{"model": "multi-label image tagger", "dataset": "flat shapes of many kinds, plain or patterned, on busy backdrops", "horizontal_flip": false, "parallel_block": false, "num_labels": 35, "residual_init": "zero_last", "max_steps": 40000, "weight_decay": 0.0}
Rows from block 6 of a small multi-label image tagger, named by matrix and row number. Rows with one number belong to one neuron. Each number is 128 + 32 x the weight over its row's rms, rounded and kept within 0 to 255. All counts start at 0. Numbers have three digits each.
After each neuron's rows are labels from the 100 images, of 14976, where the neuron reaches its highest value: "lies over" is the class under the peak. Only what is clearly more common there than usual is listed. The data: flat shapes of many kinds, plain or patterned, on busy backdrops. In brackets: how many of the 100.
# fc1: MLP up (model.blocks.6.mlp.fc1.weight, 960x160), inputs 0-159
# fc2: MLP down (model.blocks.6.mlp.fc2.weight, 160x960, transposed), outputs 0-159

fc1.393:130127045113162094110168094176129140151132133154139160110105172161133078084095127056138157119133171124159170130074100178130126137124156158103165135167176212081055107169146111052130072131157191066141139158133101138119081166143108154129118175067153166151133113096072151139141154149123067079115164145138121147125159144140164112126144076120103123154111178140146160097105143153158078149129084146148148106112139123051119161093132135124127128184111166101099146119079109100130129054160122
fc2.393:139140142146094144097148071134124146111114119127151134123141092067103124140106149231058096182186109139144099112123131159073129201112090101119115138151157136136132165111116082093139159155155157131160165170215097136178055138092129224156118069135092170104173158075121143141130136181152103127142167128154121150081132130069105158117137151101139141116119114159157097154086140115109086108136173141109180050101172119100090190142106137140108124159114109128156107101128085117152120092085167
lies over: heart (49)

fc1.272:120167103140125073147122085136183102157115105024126158101163164112108150186124140169132107133136103137134099104154095187109096104100139059129115128143128146148169133153115131097100114105128086113150156173122126096188083149122140187144109120144113169081151037089128170133120152166068183105153155139105136123118126174117097107164160085115127192136119133119144124108169091187130094098099143121155113093097191165108107161128090094169064117117186108148101124208135153188170092143162092
fc2.272:151161019103136166126160072147119165169108165153101130107149103133149176112152121150164121082150107066115173126132121142053162104140097158139107135111158162116104062161152176092127084142144159169155117136166167121148168132129150131161111117109124110189106146151143091161194141147096096138123137094103110129060127142133138105139159131094124135110111140156086178152136107154116051133123151128144161012140118097125130149148210118118091118145110179140076158090176105049101155124120087
lies over: circle (37)

fc1.276:121151141165116099107141095076121120093134138091141171109085184164158169127188063089129134131124132127114177141156118086142135122134188108113108151103126141144169166143105096120200171097079118076145120140156086126151097176132174148126172149083143115161036062082108149180094173148119115110107147175147138114087119096186101167168119085124099163134122149139105154108135127145142151213135092152157070105105157114189152129145068125148097051193178143162110100144124118158091144136106111
fc2.276:178104122193166126166145095146174149064127130122095130117206143126193133170075188136133173104110146183098103129133092139159102085122129101056106168174167124105118130130148149121158132132151140129119113074089173159133117093129170096135125156072146095142119150129121171126125098159173114162135119131090151111162137129156137104086119108072085103187142135061141148168084069148125163102141131129117086064117068104096074099141149138097129064146140125142063124076137174161085099153200106
lies over: flower (51)

fc1.189:108148133129164122067173092139135127159107096114131091166118170122116128137098123093093127125100139103130082072111094098167104116153126152086182148132145132107133064157121145102161195166077138138132089129102122080130104181148122155083126153090154116131097141160123152165109145102127061099055116169119167153073181123172103119176143138185097122107067111122094167132162105134140168142200165173081061138176173103157068222127078141122106144184148134144109124145076149081142161123156131
fc2.189:124161155170096173094139106108117230148137075092119096151099137127171147107074097083152118148106038124158104104098133190110114186135115104151110152200100143159129117162166125094151114142136114167142169127120157150178123122145149143095144123113081159141124122152105129103140108131123160195111117090198094161117179164105069100162143135202113126157115140065155141161132118109121141128176145144108119084171140127110072147098186137173092157123191127105063085096117100081091160115132069
lies over: ring (28)

fc1.686:154161103136098136088120117118113130152124122163087095154134113116114078135131147050087119080158173144163185141077112108180094131119138124101176135132149148068039119139137131131148174128130144084192087077157127124124099071154119138128136132134151155165033141100122136179169123116178104099128148223166125143104144098163084128136099132159105127115157155142149124148066113128165089202121072123087133122055138140120144123068167201126136149222124106106134124095122156128107134121106143
fc2.686:114130094168129124120109188094121065123110125110100100116162134156155153110117136144173100150074118158077093149140128097095168124104083145182123162109123116189123138134132149114127073168147126213086102146104156157093198135146136095157177134151147150129155098155137076029155110127092119116122106076098147171119107120118180095164190162108129134073067135084117148108202119147115127093119187054143177174160117169083141134133155111167140078118108140134085091202105112129105123100132111
lies over: flower (48)

fc1.409:204148137166098120171152092148142143154174117172120069109137173152169091123142083114095197131121112114143203079095090115141110126133193104104112093139177136142099089143144099075189190095122150043156106090175107092176141162141141124131112173106132141104092123107081123190103122149171085146115179124118099142116125149075136112127130101196087171118148160154140144138080155096152155100134089140150099096078119085101160116119193201086117122115176104132102102145093134115170119122132101
fc2.409:126105118187159126188133058154189121142160118126141078088077105166180087086095140146091121131028153182142162130113134086149107143128152141148132121196181086102153190099150078109175125133174081128084156112120132129111155105153113121121155158109193154114163098173109143041113092135188143153132087161142177111141172108119137121163182115089124106130157154069147077104137137117132113124116121153139143065125155167099089152058120108155110128130152133066119083163126112128088104126138146
lies over: star (42)

fc1.135:149124087078160107148170087175096155180131173086129158101070121208140107156073181097143192135107162130161090124129119110160047084155177190120220120136160141119125143107154154112109105077161135118089154151097104119137126158149132145077095156110152127102131079123107154131080166167155121159112156109084108145115165157206143144136166038124105120157139135081149152084146158160157096115117087166131099104127144146118115188102106102100113135176171175085131125171109089133137106105150122
fc2.135:144103150153139134142129096131149167147096104082079096100166090122073187175096157130159170105090150147121087123106118175141084152127114131128159185115091187077106090164172163107135108188119165174105190077140161149116128136143171141118116140122106117141163144142072161132152122109160111116137096083166085132099111099139082085100167166125087093205096153137126169172041085074135140110112141139137160091113110110059109157103110160104169145150112116149157182085115160080150136107189192
lies over: cross (28); heart (26)

fc1.164:160139186104157120161128115128111153135148157169130127085100115212131163085166097174159124192121146076122138154107129111087206125091112126154119053124154128149144178108166145101087150087113130134109198140071123107107136122130192134071107162105117129114141139116110131087063145123144122081097087146174141126164092138080127161080120150137093170171142109091178119087112130102144125105161075171102094127167152137107134108158136113205109114041142148112119103229108131175107117149087127
fc2.164:169127167160110092085107125116101121143092106174109129100156175136119170127140100134145069147114071110111107138129092067066174129145112114156093140082077109209109118117180148103174092078162104153172159139111122159136174108116120100147122142148140160150141145121083079100143099153094128183136151095157106150166130142114190120182117194102134148119100138110103131094157184093115196087116128150181072081158123110159198017125152129135132103083144126128126160126100071074128132169096129
lies over: circle (45)

fc1.40:134113116117182121095125112183131120156160087177135129178122107146170120112122159045105143168113189147139147151098109141153078100097107132123146126143190194111022151130145155112148076117115155101166113130121118122086123077134129133140095158157152140156168140123122139139143112115169052145119123155121069142138180121151126121130147107175057105113119121130138175124107149148175040188112078139068156132117129129073148153089126164059125193191154164106117147105041142116156118115137131
fc2.40:124124095151130110153135170127107146092110145119166142125088058106059142191193112112089175107123160126082145096158137090114069153134106125095120160163131164113145099126112127126078140098140141078116085133194082102137129117109131145151118124177097135137072176116212169156139116139088117025104171127115174151166085127155199178114109181115149161126140084153126121084091143152145150151135089173107094145128165081102103131164112132139131035115153132195161121133120137172170091100108137
lies over: heart (28)

fc1.527:200126073060120108119146115122042185150128188162133172108121138189134100133121146090104185133153137084147199108131143079160114095152156201070165123090126098157094140112207162104184131088101131097069100138070113123152132129143109103083112132111139120121130149147081095162094139156144128091096185093080130153127119152108160164086144128125122156148169116155092167119085180113131174100156122145155134119153093129136139121165142095073137175041113114082152131134123132133122115176172127
fc2.527:105167148138122108183138079134150118064111139079155147067150155132093196146084153155164099107142094148101089143138111110126093139143180097133120095125067165133147131122092169141114148105144140123125123116133170139151176099127194176093111108155133083087122084115157191111108145194119194109158152144133148061172101190129111121122100112088115147200136150089071085139079111092138191087077114127168133051130178099162098088118155122134063122085145094128106132132180166132122114175140141
lies over: star (29)

fc1.466:127118170103133151129147134149115144097153124153174075124183153156165046094108072107104202191108114131148173092056116091179140147166218182076200161117163142152135117112131058099179184133156087089111098100100116134100152116137166130134137166091139138110101162154108136103117141139151046060136170147161157121099116103100122124127129112119123131145111163079159138132075114110155164105147080167115114114146140099126117096063108110091147110142114161112178102126080138166188146115152121
fc2.466:110137169169130100173108108150113126158142081134089128058134161116119158124135149177063133080071119157083121114117110096109125165155124114112109097171085105161123153150120178112140107074081200152112128176212152125118208183145144096127106086111126132153122094120080168165120122117125133183124128144038134166128091120169120135176175126108185166143101149108116083100115109094132165127077154143171076115061117086129126172173216176104137093129169105136142100107140135107093118126146147
lies over: cross (33)

fc1.76:143127145076154075122119099142156157112116142061095155134162146158113080131096106184143144181127104075118142131133146194104193140135127171123147116115148113167185170103119101134055092111134160107123149151066136157143105138117201131075091165013115126164143097131137170122056159169099133117115095118134173148104132114086101139179171135108142140159098112089159125158097126117163132103122133135086122106135116162133114153130132108236099140084080118116201118095141092104108165073156142
fc2.76:143109162141112079078095068092081114106137134174059197171075166147161108120118142108056074128138129159136120152178182125095134094099081092125115127122114097087096189143124085113136142110153082113155136161097083172122114092118139130133167108179145147088162154094125097116172130102116157142100125179162165129166176138133160128121103177143064123049184119118170131102155191131201157154138107137150113098080133149156184102109142155140130161121115123100089136181094148128139097153057166
lies over: ring (30)

fc1.456:137140201155182111117156110150109130139106112147172156190106132099162121108063128109117099196121094117123036070105105094090141077147159142128139156132115128146117081081113156126147123168065144128127105151074137126125092140151132170102110125121115081139207138131105130128158119118136107170097173122087110157139156125117104105108123126118066127093095118122101149165196146107119198067173128145069151127199146083144108189119149150099119136102224134115049115152083128144168090162130133
fc2.456:156100103034145103101151130138149182155153094120101156187117120129102119157094166093141147127099146148102114133143135135148105136111050177119116111127101140094113196078188123133159076144189134164149165136101110177124118080073071098158136091098122170148113134133147129062194192129151128188113093133136076154139151092167116128093108090189094097136050121101149168120128144160175096194146155094099188139133117125115139139110151090131123145163121157066153150091110156155086100110127172
lies over: ring (25)

fc1.5:167120095093180104115130094165158175156154154132112163116133140192148126143082168124088153118148200110128190123098085090166094126061134147047177090100143190161060149086164173064151135132150145115128112161086156082135108161144125135112089154119104107151090128063071199136091156119151103107118131162128104131104118149137162126147156094114130149164123153124126168119103215118131069121114101135101111126170134132135075120131107088077138128164115186122210161116067156135145146144140125
fc2.5:065157095140061166111123118127180077062126146067147116088126101142115163140077147115178136183124134182157089163049112170112093160110159119116152134119094181169137125133143164196144153138141108154136139133130151102075123084159205121123124094191130093089132153178156158121053108153178157100137153160130125121119126133129179144141116184097139155148060107172142102128073069091135105097088104069171171099146112193123115113103089106131133154139146129129088126152134164168152140135102146
lies over: cross (45)

fc1.457:139162141090170098088147088123119144140064166109112097100085102167146107120150138157122154225141157147134173115136078156122184088122178069104117132129181141130096187120165058114130163109129112077141165146078064060117089135169109164107152187112168179116153116088107143124126126114121123096063145077167126164076096094147076157172154130145088119171116144125185137123094133135147128153118086168092124106097156102093115094133132180172123102108157127099169139174086139086168145148183128
fc2.457:110183100081113159134128069171129141132151107125150146132091216148162106135117116127168173110161138097190139109152125151116111140150161203073140093127161061122166160149187079128149155175086114122095120152133084104097142119150159119144148099087111135101139094082100169183138123191108145114143162091153081099130096148135084121156149095076159136176113151124107124093130087166169119088112107151193110006092115139158113127150129129131111156089062138095133116122152085122138116152208125
lies over: ring (25)

fc1.332:126100200122132114131116120119136158115148113130093168138209143205111177135144170123028167114122109140098133116074071090159112134072113111131160161143154141156077138100148120113201231107078113137127119059099129110142098158133077114113186177148103104143077172143120130086064148112157125137099121136138153128091111090129128119131129112157088128140163134124123148139153134068146135169137123167087104160081149069133134095090174187148128186151135095153124115142097148096115176193135113
fc2.332:126155076132121111112157158141108111183058136135128104100130113087113123211143159108192093146105166119101096181191116124093139071143139113137077141063098139116167116154107161131085110178125133150130164197158131070148173111138143133137028128161133139110130101150132146147132100151092122065124109132130073117081150207136127077161144147137154152109101167096092117117148103156077129124117100032189160138135079127128125107141089124127148064153119147162103192149133113156166084116123152
lies over: flower (42)

fc1.699:171153098143109170111147081113162156161158136125086144145170117110136128133130094126143170093150129125158187117159131154182150115120114138050151121163138119140112079162199142135193143080081144145180107137104110143141047085119058132113054148097165118133087118061101165161149160124101133162165122145129115146117123140131126129215119071140121156109190118116191205105127126124145189164108121146127042107068121052138120083131116130098100114150144096149131119104193109113121130116105139
fc2.699:117121158104115101130147079196114116096128064184127154147141145159134201144114153101132077140141118105097104102136095111078101176131115105153111170155157146092097107138147181077143063191145132123115154130152143173115181110120161131176192077083185089157118145098115094116160139143140142146124148131123103143149135193141174134081167131137081128096091126074104100130086133161115168112159145192135138054168179152122119102142148112105103128048104166107151099094109137085045159195112140
lies over: flower (33)

fc1.192:147185124091117123072154077144113165171131109124119139190155165147128167155114134081084108127125148050140097082070109110155099098092108094145173131087106179107084057160170170089167155152097144110148136130048135101134126174134117168052107141142126136131135138151106138189140152119125093112091104162163111174117160166130128089141137136166076156100052106133135173133142159153131109168171145138074108108207151152148095205125111118113096178142107129097121149128078190112113159138099120
fc2.192:083159135155112091146140123122110143060130078124128100091133165152158085102126079136105109146109055152086064118097131122134060174160133124160113164160108065139161141176135118101165183118184107157104125085160144122176176171153164129111149125086136154154133057125108052114106101131143143162127104077162171173121113164102119134116142136127149152165126135073146136166091126108100161121154186197175140101153129189157068127084144135174118148079181094102115079085100098127099145172129078
lies over: ring (26)